config.yaml
encoder_arch: "resnet"
model: "image autoencoder"
dataset: "coloured fractals of 300 iterated function systems on busy backdrops"
train_examples: 97500
image_size: 48
crop_scale_min: 0.8
horizontal_flip: false
translate: 0.06
color_jitter: 0.1
bottleneck: "plain"
downsampling_factor: 4
encoder_norm: "batchnorm"
encoder_activation: "celu"
encoder_depths: [4, 7, 4]
encoder_kernel_size: 3
encoder_stem: "deep"
encoder_avg_pool_shortcut: false
encoder_widths: [64, 128, 256]
loss: "mse"
latent_channels: 4
decoder_norm: "groupnorm"
decoder_activation: "silu"
decoder_weight_standardization: true
decoder_channel_attention: "se"
decoder_widths: [32, 64, 96]
decoder_blocks_per_level: 1
decoder_block: "basic"
decoder_attention: true
decoder_upsampling: "nearest_conv"
init: "orthogonal"
residual_init: "none"
optimizer: "normuon"
muon_scale: "match_rms_adamw"
learning_rate: 0.007
momentum: 0.95
nesterov: true
orthogonalizer: "newton_schulz_5"
adamw_lr_other_params: 0.0013
max_grad_norm: 3.0
max_steps: 12900
batch_size: 128
epochs: 16.9
lr_schedule: "linear"
final_lr_fraction: 0.1
warmup_steps: 2580
weight_decay: 0.03
adamw_weight_decay_other_params: 0
Rows from block 3 of the encoder of a small image autoencoder, named by matrix and row number. Rows with one number belong to one channel. Each number is 128 + 32 x the weight over its row's rms, rounded and kept within 0 to 255. All counts start at 0.
Before each channel's rows are labels from the 100 images, of 14976, where the channel reaches its highest value: "patch colour" is the nearest of a few named colours to the mean colour under the peak. Only what is clearly more common there than usual is listed. The data: coloured fractals of 300 iterated function systems on busy backdrops. In brackets: how many of the 100.
# convs0: first 3x3 conv (encoder.blocks.3.convs.0.weight, 64x64x3x3, each kernel summed), inputs 0-63
# convs1: second 3x3 conv (encoder.blocks.3.convs.1.weight, 64x64x3x3, transposed, each kernel summed), outputs 0-63

patch colour: black (56)
convs0.36 [167 151 138 145 149 120 156  76 141 158 179 118  97  97 147 117 105 124 159 183 123 137 133  56 115 128 149 100 118 119  83 153 139  79  64 110  71 114 163 122  99 153 122 169 124 113 156  71 118 122 156 148 130 144 116  38 128  91 195 138  93 176 138 119]
convs1.36 [167 125  78 145  77 170 125 205 177 101  82 200 148 163 103 138 135 165 147 124  99 144 100 169 149  85  80  74 111  99 122 104  68  79  86 182 159 119 159 143 120 130 138 153 106 134 128 178 156 117 105 154 119 156 150 141 107 127 145 119 148  90 118 114]

patch colour: grey (45)
convs0.54 [127 111 120 167  87  87 126 126 148 111 194 117 136 162 100 179 180 105 133 111  97  57  97 127 144 101 115  89 122 104 174 151 121 127 144 166 116 132 161 117 124 145  51 134  58 147 158 110 152 160  35 116 149 102 133 179 113 162 111 144 105  99 153 119]
convs1.54 [107 139 148 159  98 107 151  89 151 102  93 105 158 151 141 140 148  62 145 162 154 141 124 120 117  80 118 191 138  94 127 158 134 138 139 141 172  42 124  81 122 110  97 185 158 125 124 187 121 212 156 111 150 186 135 151  81 117 147 110 102 102 109 163]

patch colour: white (93)
convs0.6 [121 212  44 132 105 102 121 154 132 123  64  85 104 133 159 173 139 150 135 143 115 158 133  92 125  75 126 130 113 155 163 152 124 117 142 137 197 152 119  95 128 137 122 137  81 130 112 128  55 160 148 153 125 114 100  90  86 123  74 114 173 134  61 140]
convs1.6 [112 200 153  67 143 100 116 123 123 140 116 143  84 151 118 121 116 111 100 132  56  95 189 142 167 148 157 172  76 106 162 133 125 148 122 104 133 186  83 160 145 119 154 118 168 111  99  93 145  74 120 109 191  52 114 145 159 127 146 125 111 154 139  82]

patch colour: white (86)
convs0.33 [178 163  62 166 104 142 115  90 120 111  89 198 157 143  89  76 106 137 104  83 124 121 168  65 138 124  91 133 106  90  93 142  86 151 150 130 123 126 119 122 127 193 142 120 111 112 195 141 126 145 162 138 169 114 110 134 144 126 121 187 149  85 202 133]
convs1.33 [157 182 170 105  97 116 123  90 119 114 108 151  95 100 138 181 156  63  90  96 142 105 158 206 200 110 168 179  77  79 133 152 133 117 123 109 149  92  91 103 148  94 108 121 126 148 124 108 145  92 136 148 167 121 100 121 181 117  97 117 107 165 133  71]

patch colour: white (96)
convs0.56 [118 154 123 104 188 129 105 103 120 114 127 157 103  93 157 154 105 196 127 142 136 148 114  42 135  90 110 164 134 131 114 120 163  70  46 126 124 143 138 194 130  91 214 141 128  93  97 138 136 107 131 123 128 135 112 105 150 138 130 142 176  50 139 117]
convs1.56 [131 184 149 159 115 114 134 101 118 142  96 111 156 124 115 129 168  68  74 101  95 141 126 113 141  94 122 158 124 145 117  79 123 107 154 104 151  73 117  80 169 102  67 115 159 128 135 152 190 110 133 137 208  85 114 142 111 134 137 116  32  72 120 100]

patch colour: white (82)
convs0.38 [158 133  85 162 121 106 104 148 143 153  38 164 126 168 125 120 146 134 126 122 162 160 133  93 143 149 110 132 114  97 151 123 110 126 107 113 207 139 100 137 101 138 138 112 132 167 195 160 137 142 128 175 154  92 132  50  85 118 122 202 108  48 110 133]
convs1.38 [ 92 174 183 155 168 149 126 136  64  97 151  79  78 117 132 168 113  65 137 144 101 140 178 143 170 117 191 136 101 178 113 174 147 164 141 131 109 117 138 106 156 109  93  82 101  98  95 121 196 131 120 111 181 127 133 136  73 139  99 105 143 102 158 120]

patch colour: white (73)
convs0.0 [156 149 122 147 129 126 116  64 155 122 136 167 118  87  61 110 126 151 117  48 109  93 145  88 110  91 111 156 119 142 172 117 133 145 103 108  55 145 139 104  91  91 178 154 128 123 185 140  96 141 160 146 149 153  89 112 170 162 116 108 190  60 146 148]
convs1.0 [149 177 132  53 112 140 129 147 115 131  96 118  85 121 122 133 164  80 105 109  69 123 129 129 170 150 183 172  72 111 109 113 135 128 162 108 156 179 152 108 144  75  71 144 155 133  91  86 157  99 167 168 164  88 105 112 144 107 101 117  64 123  97  79]

patch colour: white (100)
convs0.26 [144 203  88 156 138 122 134 147 146 129 144 138 131  95 168  93 166 164  78 156 129 134 105 124 177 103 100 153  54 138  97  54 126 116 113 148  81 175 116 143  67 133 178 126 120 109 141  98 104 197 143  72 129 147 110 145 158  64 114 135 151 149 116 126]
convs1.26 [140 160 103 111 136 127 148 150 154 161  99 131  91 127 141 139 106 145 146 147  62 141 136 135 183 148 134 118  39  34 133 133 138 141 139 136  96 150  74 122 135 153 127 104 111 144 124  52 164  87  82 140 163 133  88 121 195 150 138 152 109 186 125  87]

patch colour: white (40)
convs0.39 [163  76 134  89  76 121 130 118 145  90 122 147 118 173  64 142 109  74  93 124  86 199 138 179 136 169 131 138  97 103 132 136 145 129 168 108 141  98  89 134  99 176  87 125 123 136 109 167 100 143 165 159 113 138  46 162 104  99 161 130 110 192 103 109]
convs1.39 [ 82 207 115 123 140 147 161 102 124 157 161 111 130 131 213 130 158 136 112 165 148  79 119  91 175  76 111 140 185 120 132 105 108 138 106 165 127 124 164  87 193 100  62 108 132 126 175 103 188 106 108  94 108  98 144 109 125 114 123 101 152  87 147 139]

patch colour: white (100)
convs0.58 [123 165 127 139 129  78 114 134 156 102 116 127 132 127 147  84 164 154 117 131  96 135 167 115 165 128 192 163 143 175 128 135 159 106 139 173 118 174 118 157 126 159 102 138 163 140 124 171  62 108  94 135 153 104 130 162 228  96  94 125 157 129  94 224]
convs1.58 [145 107 135 123 142  63 150 128 143 140 155 146 106  81 121 119  86 105 173 117 112 144  97 143 211 131 171 138  98  62 120 114 120 108  99 137 125 105 115 145 138 127 155 114 137 141 143 193 157 118 192 152 102 123  57 129 242 141 169 135 136 138 140 146]

patch colour: white (93)
convs0.32 [132 180 174 141 145 117 117 119 142 128  45  79 162 121 124 139 119 178 156  82 162 162 120 127 111 120  96 138 135 179 138 124 136  76 138  79 139 139 112 127 135  88 194 119  87  94  80 151 130 115 138 164 168 163 144 171 150 101 120 131 151  25 113 146]
convs1.32 [102 201 105  79 140 107 126  67 110 109 153 131 115 151 124 120 139  74 110 120  59 149 156  79 135 142 170 123  90  38 134 126 135 119 126  91 145 200 139 131 146 140  86 165 182 169 141 108 140 133 146 113 154  58  96 113 150  90 119 119 103 115 116 136]

patch colour: black (39)
convs0.4 [108  74  54 133 118 130  97 112 152 109  54 178 118 118 124 156 165 107 102 135 133 120 121 139  89 152 149  99 147 137  90 114 152 152 110 122 210 110 142  85 161 103 102 190 152 153 158 132  95 151 109  85 109 109 190  70 104 125 141 152 122 133 199 142]
convs1.4 [123 168 140 184 101 135 141 127 139 124 149  75 149 156 106 103 127 102 169  86 160 113 142 108 133  83 123 124 168  82 166 158 140 120 129 187  29  81 163 150  82  67 144 162 149 108 148 108  82 167 135 109  93 104  95 141 159 102 102 103 185 114 121 131]

patch colour: white (48); pink (43)
convs0.25 [125  47 122 109 148  55 116 146 124 126 106 109 119  61 159  78 143 166  52 105 130 130  87 121 116 132  71 144 135  73 122 129 143 143 141  69 104 119 125 127  88 110 173  98  62 106 156  85 139 105 120 118 153 133 112 117 155 139 109  94 139  68 151  89]
convs1.25 [144 218 119 156 130 216 145 140 138 141 139 122 149 138 110 140 129 159 169 147 129 136 151 136 255 113 188 108 148 148 136 133 128 143 137 164 149 196 111 129 188 132 129 157 142 122 131 122 161 148 209 139 127 106 116 125 123 144 146 128 148 137 135 132]

patch colour: black (57)
convs0.16 [148 144 143 149 142  95 117  87  32 171 182 123 141 121  70 118 103 155 143 145 114 176 141 144 111  80 116  88 126 106 185 112  77  49 120 167  83 144 162 118 125 103  95 140 126  84 157 117 125 132 156 129 150 128 111  41 133 127 129 143 118  97 159 131]
convs1.16 [142 135  69  90 107 179 169 145 101 141 106 122 134 156 101 106 123 161 144  99 138  92  86 127 129 148  80 112 126  96  69 123 111 113 125 201 175  97 119 167 107 132 134 145 119 134 119 155  68 136 126 195  98 166 141  40 126  79 129 142 183 135  77 130]

patch colour: white (100)
convs0.7 [119 183 104 143 108 149 133 117 101 128 152 142 143 214 111 112 132 125 139 134 113 145 132  27 145 126 127 146 109  97 180 161 111 114 148  72 129 163 113  98 125 102  66 174 144 114 132 134 120 157  95 136 160 139 166 110 130 148 110 168 150  14 119 137]
convs1.7 [ 99 168 153  99 123 104 142 130 113 166 125 127  76  93 127 144 136 110 108 126 103 116 127 132 192 130 157 170  88  68 131 115 144 138 117 129 136 128  62 150 139 117 143  44 149 155 130 109 175  97  91 115 156  54  80 122 184 132  96 122  79  72 143  68]

patch colour: white (84)
convs0.3 [141 138 151 121 176 113 135 115 109 159 104 108 139 146 137 170  83 200 152 180 128  92 116  37 159 164 113 134 117 102 152 110 170 106  99 136 136 158 137 188 120  55 189 132 139 116 152 128 136 108 127 138 153 131 106 119 166 135  99 125 134  24 112 135]
convs1.3 [106 153 124 107 135  91 166 128 145 196 128 113  88 129 153  81 181  98  68  97 119 147 133 110 126 161 120 169 105 185  49 126  92 143 128 109 102  75 104  53 151 125 103  79 125 169 131  96 189 114 105 128 144  94 131 111 155 136 126 118  81  98  88 120]

patch colour: white (99)
convs0.31 [113 211 201 136 143  93 169 156 123 144  68 132 152 165 108 127 142 197 170 112 138 111  86  62 144 150 108 101 136  91 121 166 118 155 119 146  98 167 116 158 141 118 105 119 138 161 168 126 161 126 148 165 167  83 100 118 157 150 108 120 135 134  49  99]
convs1.31 [116 170 108 108 121  64 140 128 130 124 164 128 105 105 134 162 164  91  95 108  97 119 142 153 182 108 158 141 102  27 121 116 140 104 131 113 145 197 101 113 152 136 115 125 124 126 137 133 180 138 144 119 154  14 105 120 194 115 123 126 129 135 112  71]

patch colour: white (91)
convs0.59 [153 136 108  99 189 117 170 132  63 128 114 162 156 136 157 119 101 182 121 142  91 177  89  56 107 116 122 147 133 160 141 140 149 110  75 103 127 143 155 139 134  88 205 158 178 155 107 117 133 105 160 119 103 147 116  89 179  95 116 114 132  42 121 103]
convs1.59 [114 178 157 162 170  87 143  81 122 126 160  95 148  82 111 138 186  99  67  97  95 141 127 114 129  70  78 159 136 160 130  80 155 117 151 108 149  52  83 107 142 119  97 115 131  89 157 160 159 124 122 117 164  87  90 125 116 163 137 157  87  71 155 102]

patch colour: white (99)
convs0.13 [107 164 183 126 128 151 123 135 158  94  77 144 130 152 111 106 166 126 135  78 100 118 134  66 121 168 132 159 121 223 152 167 126 133  68 108  98 121 151 131 121 111 161  93 158 180 165 113 121 146  79 145 122 149  99  66 164 152 126 117 165  55 163 122]
convs1.13 [165 188 109 114 116 127 128 105  97 166 126 106 143  70 115  90 164  87  89 102 118 110 137 117 151 126 153 156  98  75 122  90 133 115 139  90 174 137  96 128 188 101 111  88 154  97  64 124 164 120 165 129 178  65  82 149 149 158  86 134  55 109 112 147]

patch colour: white (97)
convs0.63 [122 155 137 127 126 124 137 170 140 155  88 141 108 122 157 124  65 160  96 114 156 114 132  88 106 186 146 144 132 184 166 107 139  79 143 123 146 113 143 173 151  36 182 118 135 127 167 118 112 117 143 111 148 117 101  47 182 105 148 141 119  40 116 153]
convs1.63 [153 150  97  86 132 141 139 136  93 123 103 102 118  45 130 112 169  91  57 116 169 130 106 104 166 130 175 124  82  65  95 156 141 133 112  83 160 174  63 129 145 121 119  85 157 126 123 109 141 107 138 141 166 128 128 155 196 139  91  84  92 114 146 181]

patch colour: grey (62)
convs0.22 [123 121 139 164 157 104 165 154 100 124 173 148 133 153 166 131  89 126 142 140  83 121  88 111 171 102 128 120 146  80 154 152 219 150  86 123 147 152 141 132  93 138  94 145 152  48 108 143 173 133 140 104 122  98  94 108 116 172 131  34 119  99  78  91]
convs1.22 [ 75 127 140 164 152  92 119  83 137 118 110 129 197 182 151 145 169  94 136 138 175 115 136 147  91 141 104 169 121  88 132 161 115 172 151 201 152  80 140  98 101 137  99 140 130 153 182 105  78 183 124 146 152 177  94 123 169 119  93 164 122 158  74 119]

patch colour: grey (52)
convs0.45 [164  61 107 135  85 106 111 150 122 104 107 143  70 109 132 106 213 140 160 108 101  73  83 115 144 115 164 110 116 160 181 153 101 173 101 125 151 126 118 144 127 118 126 134 121 147  83 139 142 129 145  46 138 141 118 108 130 159 135 149 174 215 141  76]
convs1.45 [118 177 123 104 145 107 120  97 123 109 134 106 186 184 148 113 135 155 160 141 154 150 136 128  92 131 144 195 195  82 105 133 119 107 140 188 131 145  89 130 139 139 145 183 142 107 128 177  68 203 123 157 158  50 156 155 124 109 140 116 100 101  75 138]

patch colour: grey (73)
convs0.60 [193 151 112 129 186  86  91 171 104 115  71 107 160 120  78 118 151 120  78  90 158  88 149 136 145 187 112 176 130 180 171 138 158  88 144  97  95 143  88 146 116  84 148 108 127 106 117 162 120 137 141 115 122 124 103  97 142 141 115 104 143  32 164 127]
convs1.60 [133 198 130  99 115 146 135 150 123 111 142  71  79 135  91  93 164  94 131 158  65 151 101 106 152 148 131 111  90 127  96 120  87 150 169 115 134 115 131 111 144 108  44 117 124 148 129  85 152  82 155 157 203  70 126 120  57 122 122 133  88  89 105 118]